{
  "attention": false,
  "init": "trunc_normal_002",
  "merge_dims": false
}
Rows from block 2, named by matrix and row number. Rows with one number belong to one channel. Each number is 128 + 32 x the weight over its row's rms, rounded and kept within 0 to 255. All counts start at 0. Numbers have three digits each. After the name is the row's rms in percent of the matrix's.
# convs0: first 3x3 conv (model.enc.1.0.convs.0.weight, 128x128x3x3), inputs 40-49, a 3x3 kernel for each
# convs1: second 3x3 conv (model.enc.1.0.convs.1.weight, 128x128x3x3, transposed), outputs 40-49, a 3x3 kernel for each
convs0.7 094:113127112113127131175193150127152113088100092192126156112111165097099088101103121119124150118135097138128061164109143101186191103126143081134126166079111171138100088134086126142238105128101100097105109170161109133121087094163220136126139190127155143068209134186134140128
convs0.8 108:114038064183191138184220157134086126097149139144111144158121115142171081105119149173196113130086142133102121137092174070082092127092080070110109115117134131134147125140134149108173183131088099100132146139151154146132169086169121091068169108112150130174133123185125126112
convs0.9 103:093070146107070112139170145116139090127131081142188115125100150099130099058120144156147089192111102092105163141096118077120121081126121113101172094127157156073099109195121098149109164125074108123094183187098143114135190124082145167127160183129235182109171174155102139195
convs0.10 096:172152081142112125107130056215191089157136135047097112112149102123150138093137151149122073083050106114151210139098137111087103160124104120169172133158140152097092120135144095130135132104164144124142172105158140166150151155212122056110172126140112069081060125063160163116
convs0.11 100:172165092157105063169144158099121088166121185128073164106118139139148116092146120110141130147155097174142107134132153129098147090080153080139135138177124136128209117116094121090109148078114121117156114135148103140190100094137114080134094150141156153099141086093196084072
convs0.12 090:188084144120091165187148149139126146139103119171184127162109181101129112100128164147095124054081152064125137104102117129117093108095097148069130128159148130114140149127160106141169087143137143145168095117113183126127082113110098147111141173172138117101127103104145179129
convs0.13 101:126077116130138142095160121138127136133192129162130108118132190054161156170084137127101143150110151163103161137129085103072167095099157123143120127135163163109083172170152141066092051115141084161202087072142129045149121119158100125151092106121129129129172162061169150104
convs0.14 102:099100146124097127099069155166184150169125143161114075128117157136106129111131166130191126092159130151082121090165168151168178070148154135161128147179149075145091120101129104109102138155157178152128121117100125038116108161167152138107167111140145085107099121097139133083
convs0.15 112:100112165091073179134128150109140119117132138126144145101138111145131117132052120115062116091152089120125221155142044122090184122171135149106124132123096084138136102107147106174062084091178107144102134123166180146082106166123051124139114108129109141130184084151155116114
convs0.16 100:114116147108092113198170152140143100135083114200133136120129092142159146039131160115115135144059119155118145206085090094127103080128167092132107095136143082140133131171109160130143146124128145093079125119079114110113163079085148149100099115175185095079147119036106172140
convs0.17 097:178212125133178157055114179082131083108132170120150126116161135161171117116113108100162117131164116163152081133160120159196115143146160119133184120106137114142156070136221167095228149131205137110185110176085097109164130125135083109101132144117099161097128102135075086150
convs0.18 110:142119072155153095093138173153172135148138145119125092137078175151104083154117057142092129149165151119096157122115124155095113130139141119137127161108140100139134156120137109155102116098104124128130146115183130145188112071136180099146097128124081142187073124116102140180
convs0.19 098:143127099079195104159167145124177150135112182115138114087146157113149167157134104114154162123094070045114144168178126134177146100144130192185148130150153132175128135119159162122119121094094117053157148146117153132072161136205142117181126094145113123146104152143122133091
convs0.20 101:105166139156119160120145129192119054168112090142150128102115160109109108128161101141125160101107098103124217149159105088057105068122138138108134163139178091132121159145144128152137150137110155098181094125137051151108144121136151094092112131141180106146130127101164099122
convs0.21 096:106110140135152131146062201142105094136125169103127192148117114148139129089082132156146109109101054119158144107173132100111126108149155145156131097127112100130177155165185125149164113117157138139121146131124135129094102084125114089083168149161136110160101089156086129146
convs0.22 101:084170173142127137112143114122168077092149148111098116112109168169128177073091122102119157113108097131164191166143124116119167099176078147098168145094159109157129143157149106148100078131147143089192127078088116137101146158131098152126145180108156154125085107053103159101
convs0.23 101:095103110157152124104081162134102136126151091117115113168161103072109127157072087126133142187162086186173029134142133104093144115157116125094141105160108131120125150115126149123097113190116109120133122097129197172152148169147161126110201123093137146195134117151089113118
convs0.24 104:184137123070134141109106112141085086115087100116102145152089155119099168086149117138145154130093053168161129114132090120103063134129116110140088119090140139168175122192176120152163128110113176181118143135097080133107163144135111109062108135124078137116140137097089139154
convs0.25 097:072068102115089144105168123129106096151172123126111194119136146154172117085156106118093128120106114117092145108131113147145156173145096186178166147160104112113128161139137132076134089098053090119143066119117087176111153124076112128134148113075117127133120128121139162124
convs0.26 096:056127129151082135079129132160156099182130063108168101109102109116112061118088101100139216087156081086081118111113148145123128151173105112101139104110040082140140117089136168164087130111111134145123141123060157154127123105137132123168103118113142197165180109105116068137
convs0.27 101:111119103122109087146111096095152158119131123094141115089179102143121189107115096172064203117113180079117126130102114148167144124112091165109090160094087139089153084124136166137113101124139099051134144133156058174192162151178137115165164200141138143116156132123149133049
convs0.28 092:154176134150147135110132122107123114137103171133140103145130148162135116122060184118104154129107116124127099099107109134129153157175061127122166131157150145132157068162143160071121109092154097152124127158135122123091124169160080112145124138180152073086064115078109144107
convs0.29 100:111086071134138145125104168117090117102174170131147135117133153112128136094140125139093107126180098126085131136086138130065148048131151155113161151159167087099123147153122140149092140134121145122155129132089070136176147194193101131123165196124167075131053069152118201172
convs0.30 101:128131128111153139118206090126115144188155140132161159087181113133149131116103098118138145103167127122058126131170131177122111168154130160123154110094097090072170197136120111170139118133121136140156096155109113168119122109112116191156203239176168106090139154135209154135
convs0.31 100:108090085098116048135123122161146136129156176163097148153118111132163136173137120121120109102147121098153089116058145193081151164123153121109150171130111139155151111159153068144170107173162129166104157141118132108120127093120165066097139101161135097156084131138147079138
convs0.32 095:150130125130122152120150119170149145142198154111156146153110075147131121155142118120107124171121126154083119157096117181122109095145097122139144185135109084149114205238161166141141135192187145139132139152118150183107204147158073129159134098148135089143104157127098132096
convs0.33 102:149136150165184106144158098152148131144085105080171204130139060153121130119094104165115111039115121137090080083044144175098173208166169166112144128145169149172108172155176081107160146125066128148105119115170125220167169090115103132109226073135202168172097143131120123098
convs0.34 093:079086080119065123141113151099091147121103131130145130089119132118101135137068115124112162170166125188108139098165162114126105127136104121173138142072093128165131119132186153181172035153153119109106118136088183148108140167132192219174096119147106065097082175126128117057
convs0.35 105:146103099148134106143127107122160125067138117125095122157134125093157145135155135077140134089185095181153150091121175171130133116130114111122121108102161176147102180177096096092100101167167145106097096164159158127094112126075114143127055115123110151112158092070113177144
convs0.36 096:169131122103156197055069122153143125137122158115117124124126089126134106075080149222094114175066124127137173130163123199174135112159168129099086075117124158134131181089171127118187123126174082161126097116089121137102093137126143155075138136153122088128166146131155132153
convs0.37 103:115126111086061097145119107074102113136138188171170124127113198106112149107102173032072170112178085103146162167107090110156096114168163128137140109112136108105168133142119162150140128167107119144100139092104172134079131154128132135101122156072130112110136080074108144078
convs0.38 080:151121070175087068087059078108098111184131125160130141127098174128131123056125131159147148122136183117073120137157181135140127164144111153084153173154130172179089136060121117122093112116145132099180137102126070086121080142057175152130157131157191102147149113135092116105
convs0.39 097:191142173074092117131168096101132073169111095131093115119109117169117111183152134155120082196075184170067139189132120164176199127142096123162070151098132143127088143121114127160165136117150150171073183078103116207141147127137135105165083082141155122112103055159132106152
convs0.40 103:087116125110160099135124110109146071176110084171133158156129118090127121094036108034121095111082106114144098118163150105210103125158154122128123122100176174111077168138201072105140114102147125131095099128089130145127162140054123168139098144144160146181159101128204151185
convs0.41 095:100130163129108094136083100143105102105108101119126087123139158163110105105136072111120124139106091108163131136188115101106054082120120136122096125119147101150171213150085161119149107129096103117102142138187105130116130102126170112159121153130144156152152125184123163098
convs0.42 106:145101094132141102135085212149130075125135171073145144124212137160113184138144084180104132151142159146114154090151153140140132137119122142123163141095097134106141119153170132106078087089108157158163146156134122101132133116146087161151121184140171164151167104127088158143
convs0.43 095:156143143144209142124103095125145163117168152128089118186147123124142188074161134187109074103153106132181138153163096095130137120116117127072081119128120136060111170196217158096146141132096165205171099117140112171130175125122140179167138182137114157093040067088162100059
convs0.44 089:120052128160110137135112075074119131076156159021070094144176105208146113181193151146138158159137149146085138159095098106163115179145068135138151143120124117145130133094212127149178110125109146115128166123157127099106100232138144061101169154106161141091079122133165116123
convs0.45 093:130144081101119085128094130112086124103056160108140147191138172138146131127174087120100124088079113145149164135045162185173146148136121107110135129116157155120156121108145144170141123099128140135120156136183137096156045123131105092114119148143098170142172142144056167120
convs0.46 099:118162077110080122108087138128108150150113169131145179176151189186124160134159138114065141110104160190097101173091160134159135200100070142147136154123147148141146158157121138116117086114115139133175106178151125114149113116146115079111101105199132126102065105116122129099
convs0.47 094:084101120040128152152121129117100170139135101149119115126123120112179104167087130062111091155142122051161161143134052141114120158133060152157132153120100147135156151117101128128105102124149103127051100123124128127062124135106091204167139081137105084082163118081089130063
convs0.48 100:224131139126076088137121059133089143110112124162098114159171165160078089096113192204101061098120119123142151100145146137202197077131104134099174102127182134159173109114104132105086113120148069113204156137165114089166118154075098192146117101127111129065188161109114157086
convs0.49 099:119152138116086117107123117086091117121099141125126126103159147140164082140161181083157249131095153111164164118125099147131122119149147095129097139153060055108045168188137152173200190175056116129120135134161094176095126089164177101108136169088138108096142104094146191101
convs0.50 109:102113113186103127063124147159106131103112120128122118117192159109131177038138182104128154124189111141132102182108119127124086118159077113138117128167171119103199130066130113126130176107067189130135126114118141160114107161102140156155182135113089083120158132111161148129
convs0.51 100:191135076138159136154187124133107091123132134094140187108119056108110151138111118138121156159148193156107147155114120150139131195104201135079104106103153111124166150105106155102067176176099072162102109172100141094148163180138126120043096109169124142113132118133116129185
convs0.52 102:135150169139094140107147114090126153134133073166109127069127249147156142107124091101168168191171122100118137133137128116107183195086099149126180133124137065093106190129155138108140152151124138126147166128101026134229084133103133080099151118130188149118103096102150095159
convs0.53 099:131174115117065125100102169114146113142144123164127114121098071107102100143171119185124094139127174115141113093107109108061073117154142101141112085126122120138125198148139115108100164120136090066106069143127160143080185111116149173114086111124157119099168123116143150059
convs0.54 105:162070115114124142126152127124111107091155127164174154087137147078152092177116114104175139101154145172111152158157134053139189101104129091144125178152157089101169140179040118170097135095117092184076085094188115172190136118138086106104120170202117184093162142131131154115
convs0.55 097:141127170118146151107063138173130121083164103125150073168185130115110111134194097108094077099092047122095089122135076084059107097128127150161096150149077125142152126154127126149162098134065140125114096125082099160155120092084150123130065134132143177082135156123124099180
convs0.56 101:118106104146163120125098137157202149107092100168122152118154145131135101137113127167180068142105095107114123143203134084144102113121103119160097119157100095141126154162099157159163161146104153162067135181147159156115153105163140220206108112190118122041125125119122103122
convs0.57 090:113102115119107137177138143182146125125089084175156049160117072179167094114155162100175090094100126137149153119147087123107152083120077137123114106142106162133159153114141103149123143123143103102127145088106131112123126131147131036067114130139132203145121085096114104081
convs0.58 093:127138059136124086125103129133133071139095040104106122095099166064082105140104098182126130122086124151100084126151119190140129091096113097133152122048114148110126154105142129110119143085098124114158134126106092098096132189145106133136175118159162177099062141057052121134
convs0.59 100:084188090125087131128147141149089129130129108129173106097145143095142193124122120136223161072126059065123133163129123143127148075079117117126137122130062093144090194102145160165127104131080094122186185161188098142104145155121180157147135160171143064131160172108168156140
convs0.60 110:154184191115140198137141127137147145130159142118113127166126121164172080115156143059121152128120144134144145135122089133102098108141158110137166127173130170193113135138186100142113164142121133179117151120110125172060083099120101128113120075131108146131126088142123097088
convs0.61 107:120105130117113152102138130127140167155132073125136103156121111177173143138171152095154114127166107118103157179126076061192100119217093142088138120137137096122174141191130083171124031142129124110101176133115171094177104115113213136166058141099125164166105093158123112080
convs0.62 091:128116141183125177178108127134188236125108134066104123178128148125164215150081149103114140063095111073147106097039140128114078131123230113150114147103102147094111103167168171198174097099207128162194169151110118169166102134087180145099150107110109134211118163166065186150
convs0.63 090:184110163145115121109136123143076130092169165111194160106155132182112128124128147147158084109103131100175101086117099132156097123184114184141101103159159119119083197165156111155123211128123167117152129156139118151125098155137086153185105133136168084055143095117166130154
convs0.64 100:069112123171136032119080029129190213197121108086128064116126144128100170158055090127125128164066166094124150157131096159123124056114140106161156130132142097137129147101122096144185147167122114171158162164107157147120123160160100117153107126120144133122176143107188180094
convs0.65 112:101069098095126111159142209143106154149155109063107151108179069147140181174159195149085139184106108113205143120146107150128152129107064124108145118113157120104139095100166111064132112120149189130124094110150084155126160115142098129059150115081145161123127081124093110168
convs0.66 114:138123176106172106161130105102135138127143148138153112134125069102067139119130129167105157078194094161153146113191097150185140243126040128141139131133117122120143145120112090190134125124088108097114178116148102159053141100118119108134152106171122138125113131084092161151
convs0.67 104:126115104059131076174113122102119157140126121148124140083155090115072137121045121123130171141125132121163081134120146190095144118124138145121156075092143098112134126072127057167142118071124170094139102131144092175131132150196099147119179200175168123099156147126166105132
convs0.68 102:155149153150095023121092123104154111144122126087140138161182141097147176129104168184197147127135134111129212106171161173122131138104085111136115097171168154096114120157116156112127073115119088162132085168138132141117099169097094109079155134171144114146054147121143078149
convs0.69 100:155111098150162100126112144148113156088075105126116147123126125094144118094107115180152111192158096117150125147108150180149140165107091171188125117165075147094091104142113163109151167106086107166170126120143155078142087093138140110175125180181117120119160057139091162148
convs0.70 093:155085096075113129107134116113137109148139160110120107118132172186123040103114110163119137152112113095090155064114139158136095057129106092135087132120141110139069114157138062082130131060177105144098104140165153130153085134101148067125182136135126182141135167125171179149
convs0.71 088:118149191115086132171152115108141193147138104092106093202140117169125114051112087104068104154153165149163108103103151145173145145158133139132132124129152076116150085112146109204150123121123199214192121155164070065130132085136097048068175083076191130120145109050089098128
convs0.72 100:124116058062088120160148195155183106117116141145160153098169111110100114081123101081109183160142107134166104125098173128149143125206100167133079158091057157120117142128116214175145152108104193128097143114186131152123131133145161169129150107054123134101139191150088127208
convs0.73 096:077128107193069136127134132099131089143121106116085163154118107156165073120134150091095136092133114153164176095107077107124106062121138141079127097086109128167130088169153160145142122106138111113156174132129111090143153162128124179187081149131117149109157124131126163145
convs0.74 093:106097179109117097141202103118137094086085119092114134147169151098090214100116108078104120137129140140219069078144102065105154169165153129107168145106088125110158110090102107128121168162184081072162099137168143128142114125122071150139131144125105175091167194144148140178
convs0.75 097:120132142126152152133094163098115133077164147131177167119096071134084132167083127191126131135150104069118127082114090156170098102100151096104113114119045119122158128163197177111199188163115145118141112143128115162115133084148112104126176123119104142070141133105194178086
convs0.76 101:140122132106133161112178117172148128144122142138129106058121143100124093160172081142171224169101104154115090127159103064119127151181150133225117093094147094117082074059098141124147121123088117093062098147094126191095152109114146111158095118070161133125129133113089124150
convs0.77 100:095110135066157111099086112091106131129098117140108116095207079111143176174143114065199147159080097122096140088159187106129113074141107116165122125117136117114098153077141127097124133149105156144176124100129064087137126115057129110135077166113134089099113115128084150131
convs0.78 099:087119164112201122126124124091170081158103077180115127049109117126138125133100158187116101111108064102146084149133154176174093141146130164108142104106083068063103154125180176152187205255152184106105113160149121149085114063164194168119131111123113132153114105122114076120
convs1.7 098:081090111113099187105123165109135113132144174131151197117178187141128169097165135079117126128111142108178147075096133049157110051127164149147117179103089136141144122173123102119117145123145107133152126126154101128068098134102132138137148179157133124132154153127134183167
convs1.8 105:130094183135107082130164144139131139147067149109134135117145081140117121130118123110133114092098159169118111113094120088107114113134178128139114094094116147112101144158142083130112121134126151107132110193094100086151155151101138141132158125099147162139133181101142171125
convs1.9 099:120092117151116077106122126103145143098079133132058132103145140116097146139078144116103139153179107168102086090124145122110137122164178105095087132159132185126127107130152101071154123116105108118173095103150102119107092063153101104101156167143088092137112104112120091119
convs1.10 097:151150153097137131133104138109145112112143119108166113114123068136115077105113125146122077151132108073105066160124066124136120141145056132146138123145176127090127099134115188125106151083118139063144095170098148148158114101128137190122158145143112063139199155132157112140
convs1.11 103:137089160104129153144122160105172128102129065143136135148123098148147095115109103103161093136189120167168192101191111115095098113162183104147193150105053166126135133140086126139131170122149204161092129100132104143101118114091076169140126120118128130095136132116089102130
convs1.12 095:115124110111172148130128092122225177146186149112124118141154155144136118113074136118142137155171162091116174121131070088117122140089095198181171180149141100162113130153082133095096121136084124152137147106160122109110186199150126113106172117129131121125133142145133090082
convs1.13 100:127126136145066126104137139169126117110093156126110109160151082135136123098120112131127144103163146157152134111177183083138105075160101115127101082133146076108110116101127097071120102107102117101117117164154083139132173120123145123133060143099161177115160114090146154172
convs1.14 102:112166209097144161140143189155084104100127142161153127129155153155137103099157157115132121134075045131108154162091104143164124144023108154086111118168116127129111156106086137114109104145135138120130180135061116134102104154162133116122212138116124104097107137152149130159
convs1.15 107:146147154085144086069106145115140115152148105171159135155137091147184120103104106097139119169172156150076183111102100109125078157072092151118168108169152108143136094144167186097197119193086080189185077114118095102139169085137150151113157138119112120144078111107103125157
convs1.16 096:122072111134147143114121151137180092172137143160135166100162157141099127120106121119174063155137097160105123063112115082118131053151082133115134118077118137059104115109107140083108156054136109118169121133136162130115165145093086122092112147078142158099149152108170170191
convs1.17 094:154119144138120176190089121141131104108108132080146161138116119152107112105092079114080116126092114120137148133118150102114111082129104103130156121102227137139224168161167092153148072099159132092140136122128139055133084090119138192104129238099101121087097124133098137095
convs1.18 104:077104116100113145107069128088119167144105145139121107112140175144115092091148182121122139190105142180083144047108077111125136105119087170166129141145184150192157156151137214145127114152143135129114118122189131156121150130129178200131205203145140094173128129099133138110
convs1.19 096:176137176137123094068121141124119174120167151173156163128111079063127179103085138089072159084124101128095125068083144115084106075126130158108128079107107090051042121094049109096158156144142117140121137126095058147137094118095152102150185101127154106129114103117131104137
convs1.20 102:167131139097093054124127141122120058147118103175132149115168135090157127078093106107176094172123095103050102090151132174173101146141112106141099136096074152110169145165137175119159133125128144146119168134155151134117112167122147060131143217162169148125121129119126151134
convs1.21 101:132170117114134158122132114162117126153178162146134120157139100113137175116181097123171127117147112126168099171105115123124151153124113149156188106108185082123142137109093184162122150124106125165137131158130209116150139063056117108138115229150148077170127151183117129129
convs1.22 101:079103113181146170143090140116190149148138185147114169095127162171076078092154075135093151157070158060104145115140146138156179174144118180161131130153161155139210128148140101115136126074167099148209142093197111182142155052055173158122113157136095054071199154163159110110
convs1.23 094:115136228145074094127127172152145089118131059122139114176129108118110139135106133156150110143138088134159133158153142146163084132167167154080119074064094117100107161111132127137135107153143142152128120157155130127161083106112189166126139184107129094133123109118103122157
convs1.24 103:112192167132108127112148075121092090141161185118095122118114088142149148157167163126113153193136113137146101145084135103135161113114135189152143188132114139152117138103174135121156122058190117069098160108168126126099120118094169130134088122098132121114152149142122129175
convs1.25 095:123088165128133103122105110182200182182108120174128121166072140121103069106133118094157103112055088101153131123142137108143150170161108159121170179090108114153134152154097179143162137187151073143168132156138115079113141159159141078145181099129153113121079159084142148161
convs1.26 103:126076097134134108141148136142135084207108108153085069119124164117105143092156136125165110102118138105123170189078128152190123125124101155153111145095123134110136103171112131128137095102081113122116096089107176149065122155150124147097102181142140129130121146109145130143
convs1.27 092:145113105112116153121149152110125093132112118115108140119131111062081120135179155111112185135162194148154109087137167114147110121119137155121123175077105121154051132133132160146114095137094205146103119165157173114075194137151110187158075094090088137122141159098155141137
convs1.28 092:117135076108122107076115109107131122085189128162133131099057087157106039144134064122076119103069118133136134168122124144168127075141092145095070095112117123167123171150106078096111107114112104119126128159100113119142127116119080135102069072080118132070155124108139145133
convs1.29 101:132137120068106077145111102094096161175140126122182122167170122133125121173101164115128114113096160140120149078148133154206124139148162115075141115140138081125157105126139150118153079145114141131123148117050090140061046116128175114140144110085164118130136134132088115137
convs1.30 101:146140172147174124093155110134151124143180098150205162156120134172175114116076111135165170144148131141152112119153183167145154103138134121135151171111175178120133128115114131136163130117130092126125136046124102068128128145139136096106153178153186089136128111072165179078
convs1.31 108:086119087147127152151068153123199104137133164140125107178170112153077155136095102098123133071119123140128129094114195106109098046149129097084106107146122120094156175116177112094188149147130123116103075131103135070095153132100145153096112233151127145123148115133122140075
convs1.32 098:161078086111157143098130143111120135106135130084154157099121152143133181174145151128107083130163113117197169170139171118162116151150170170158093097098176125114127114114171128045073163084096154144146163103200125144105096147101125145160104160149180099144206152136112102095
convs1.33 108:111099135140059070132142139182124168140142171144129146070103181094149108157137102134086124146155109096095106129133138154150079094127061165102131110088117166150128165098142110181129139158118121118144126152172121094153142148159136140141133153122114076152182169126125111145
convs1.34 099:096074104114084112047100102148118197150089160146113114136182137071113147064128145152159066122129084072135138152150148169136069163122132172152212155160199208180179215160188119177139137135117125068119102099150100128139114083154108094145158194117177131144099136138137161114
convs1.35 100:117130116175132175167164076128110137105126138121135165128125104142139161135137104150203126121135124115118131151180121137121106107172121172183146145124142126159150123176195114168097131109049122125159104113109171109095115086094153195097181218192196100110152101091143116109
convs1.36 096:073123129135124141101161160110122151141129114143093085145145143147202135201130172103139135126067127074132165155150155141074147095154102150106193105133124114114102115068103157077153106145106101090143134138164064114077105093136065122121130168099112097071110122100154153114
convs1.37 101:079109082068154118089168122139152081135129072134127117096112119095132136082082130076179097163102091108134170160122153143100088138124130173166140194170159145138133159076168132143068173128144170109152080114126128090122221127171111084128101094162107047108114128057134098071
convs1.38 094:069129151069095151089180142090038060123102117072108137135082134122121156120143144093090132140144129103118073142119120154155067130163093213120188140078132137127096056043015077121082080148092147195226185183176151206143077097113091132111128136154131153130097119090141160127
convs1.39 095:086134072188175104069175167126149151170126126131141188086120103146113188132103168181178094079110066152130076124140190077140077099146147135084098117141089134061130174145114106123111125086094166147136130122124227170081112111193124128136098140161126206136112119124113182171
convs1.40 100:121073103120162108177130138088094133122154122124144157124146124124135163099119108183071122136159164095140169158132105114138133089121153113172091070130185128159185129078122101145145121104113128180128117190160103155078074116129106104088136113113148167142141123104101171124
convs1.41 101:136156092136089099096100149145125185100113088138071149079113082159154128114170162111120152167151128134094086202135096116106123114127110107111175171177149147171134155134147167136122158133129129139079114050152125152097144120132122102108170163115140099194144153144102125136
convs1.42 102:115169142127175168140107138128152159105141096122140112086129062125172108162103102062120189079099131108165133169150145135094159123140133143119098152118116171112140145173139180186147120203151073224136157078177148124146063167117074079126165127117164111214142181129140102129
convs1.43 097:108146135134098097109118155100057068103061108104113128171141189190173197146136147093114123116138153124142103181149186167130141120084105085111098138098114154119108161156141081132161132111148144125110117109160117059159167099115127108126092131185118088100135115065150130143
convs1.44 096:133039065151127101240170126118108147128101134149089131080093153129160148127099072117139138167154101088119064142129151103098195142099159143128156141133124117152140136141199094161148112146145065137155119146154110174113158119130092159140120109054128153152145162110116128109
convs1.45 098:109119118104095139121107104149083110093126140095166139106124123129109139162081139037087135118102106118153062130129104130146079119123102117068081145128098124174069113142081119086136160163152119136155141116082140070142123093102157152134115159185163116134148063110106138123
convs1.46 102:130079087120134114106122113115149151113177089103168211113096108081104072086079138191118159118161140099106091151146163163129147129170120119135116119151132109154062150143041099129148106091150087143128113104179109129118090111136100153092115093089134093165078106091137194094
convs1.47 094:058111104066138124107160153153097120156109105136097074102154093110126110122051133118132152089127158206143170176085062112148137117128142128113096146174110147093172136101133093109106104139149158119116118152131141123091126156101088140130165152120109140134081099043139098102
convs1.48 101:129120130127174162123173095099151109098120146152127135128195144138215131140130112115161154136127116093122092135136163082081120111099122152143120149122121084144107071130144139134189190109180117125108123168084147103162182119105177130119126218142101075100101101119132137190
convs1.49 098:121109149109132111152066113127015071099138063101131122152149145184122128151162205101106175169227193129137208187207153164091107115090119118072077102124109121115109127154186119125142181149153137107120160154071159109144132104174123136101150086117140131186087144087116126096
convs1.50 105:127181150068146085091122123132100147060136109128190113110111178160135192142148112126138131115100121116152153130098074133010105139161059162113160130116165080132081133165135106056123140157108153110127130151108126171135093137173142102124216157134106085103117113115088137133
convs1.51 100:131100134141083117112157117088091177136151124153143213147142094067131170103131125137096159145106108099121171142160081191164143129131157040151076129144092142109083110139152122163123184138157168171116108126139159115161093093105098099074099117068103109151148108099109082166
convs1.52 101:174109157113093107092072112163097113086137136104119152155090153118108112083099156134122153089085141146141110094108077121167177145074120135108101118071107116113110183110155121177105069110136087134128133140061129215101081147064150142102074111181125118100178158135092105157
convs1.53 102:083155117176115085174129070143102094125154102139164136099177155157107107163155129143138101112129118128097065132138178139173127132110166072111094112110100134107071106179145149145125119148169163168121163136142137091141136081106140121132127121118148078131148127139130083096
convs1.54 105:190061079111181132175109150107173164157176142102155112159103133117166144121096128109180156122142132105107193114137070125118087159062077109117136095149140130109118098138189178132115151088087135085148144147125155105117060167139126134108123102134116106108105099121087123166
convs1.55 095:119124086175167128086105235172101133194142160170133171109095071108154086076066120116094089125157096126122113164155183144163091073101110143108084147147102160145115156174120133173095069124194115123140166106098190146124130155134066112144108106075124132135184140131172158150
convs1.56 105:087146103103080081066128098159166142106134116157090114190120113140095149060101133142170131131118096152086125161155143138126122116053098123115103111070110128147168165067096086152142120087127147157099088115199069133165122120113084141081150143072119152153157148086119124074
convs1.57 095:109135123144087142116117133138165136133169156110104106110082059145105075150126081108120122116144112173103160097130114059133124138100116109118138143096174102159181081175145111144113130108136127113087182105081066072118123121133179129151163128193129171157165141113146107131
convs1.58 103:136118095081105149156193142162148100138140111082167122142130144161188146136153096086158105089115166150086129128111122139129059130125120135113094146112162132153143097138087108162120154141137190113075177189143127140205129205130116113149163125157089168121148105095171150074
convs1.59 102:119103121130151064101129156105080109109105122033089108126146171074167131093085127061106141216131156129128137113142127181124158114098152097094062145115067150141107127144162147144089172173185149125120121102109092128108148087105147115108204160075160150172114130122121134121
convs1.60 101:170130145113165143171244121118152154139138159144162133089124120139166161094129113053183118167125136106155102100122115151111144154140152148111150148150112069122230119090105100131118111137128147124148135090101167080111101150101069106094099161176073156117179153104107068107
convs1.61 102:135117144118153116173160126138083031114119117108084124130107103128119143157143110127160100128104146225110123067134134201097134163152070135141161103126148139166193111122130134092123109151100104131204175139091130159113098111158107157096117176097155181133101135135113112093
convs1.62 098:137103118151123143114114051145135176170138124175122128112153117186116150163124125122125087127094084131088103106149122082161171116159138153189139172144167138079168107153135082093122172074126181130107116117143131105128138139164184071065187131075075116110160145151118127175
convs1.63 097:118117112101100117046124108216101137129100157155136122102181158152131108097160112142131161157062066116143064180135182145115181103180195155109126138101064132098092131171078094142095107141092117112138067109073074142142138146122116137143130141093098144126106184165119159122
convs1.64 101:147124143156141095103113153185119190173174127064110150175132145119120110173057149160126128118074081162126189102134113110160102169129123139173192102156122041124193107163106085088161100106148142088120103111103119102134161111181178181151148127121154125155116110132086156137
convs1.65 101:119105098113127131131153113105096134091181151142112107135148096132141110150113151147110079107107091150118045115131150151133150193145118150094082160202090165142127120171094110090118100103126129072146192170131107130194103147152197109133114139180099139155155179149153145150
convs1.66 106:160156134141121093121091145100105179109146130109186159130148174118135146121127110070122161100150124129158070141114071129104114181062093141116144101136108180132095155092126110073093150079116118166102129124121134148164182113105141180105172181094126081111169181108147145144
convs1.67 101:112123085135113153099179172107100158123105112157099151140068103100104179105122127175123078114144136132103184102177160111157146157135155089161130153164151124193133131088115090083073153181103143087138078123184156103085120132081134085061171050152154126115174133127129159095
convs1.68 103:133135104149149119127132102145140167129121079134127150171135146119099110102106087147138100078130154104058138107181142144145110117189143128125109103113115099105123139161121141135131179091095114210110126094171110081138047106121121135173167082114103148137136173158085090120
convs1.69 102:130142161082137142189144145144124159150130135133115137096098118123134108178183156070163130115127120130099132106118129129151173131181168083160097115117109094098073189097087156126085087134095109172078097116108121139147100101110036149110145176125167124158116152108133117149
convs1.70 095:156138102134170211147127143103151136085094117141124137153119143120167149105155146136093122139111129132108115226166168147147143133195138170108119142111087144117187088109167112100158100141100127105163127136131136157146153147142121184107088196130115095154126128101168193154
convs1.71 092:090120145118151196122143122088105149168119175125126147154169108178159122157129152134143151065138102110155086126145149185147121115169150105125060149127124106113124106181126092062141146109171190205164103189117144072103157155117152171188144147114137135095116114194101116088
convs1.72 101:115103128169153090163136097114145090131138086140104090155130193129130122116130138101109167160143135110148162115115110110090109111123173154150138131116129111120089177173148141114143122157101132155112116126110128117077081125108113147103120098123157152211149135117164134163
convs1.73 100:102100142091161106089160154095120093114108126060169124079199124132124172132146091107100121151128160139212118078104175200108062112125159097126185167137127139150178047111082111119154140179148082161115126056195112090139115118115143120187209190153121130114145092126164135129
convs1.74 094:216128123106114081124126139138136159163109116162123100115154152103090131094107102116033096112115131139165157107128108175104208142127166112145139138143107148161131149114087097134142101092109125140112118109113118114112190196113166162096148131096125125170129153152167107128
convs1.75 100:135084137126126199136131115132059100072094118131150111126142115146141129099155119196111146151122114163166094125130118115126076154152104154089101156104109085118132118100128093123083103097145086109134119105177114172115076137147108106171143189129135113142101146138164116149
convs1.76 104:182091153110148179151099120159116137112130117131140186126152128166146105147163124131168092120147129044098181120145108100136064148077100185168106062122131136099146170155128117132172095121133094078144133101146170189118086137098098167133136145087129150147114103095176074122
convs1.77 095:152156080123131150135113210198116139167131153121125144128149144100120131142144127088140119100121100115086189114078099168131116180169150143106189133118082143174128088135143136109151148115140118133135193141112127141151180111155132146129171106127178104147139160106133124141
convs1.78 100:138146106180109168120147152099130094143141089176158165149159160171111114184164122106147127104166144116126131120080116169157109120194173103093101094192157072112077136032110158095111121194064123143157154099172158111144061085117186107092100164132132082116127124081116124133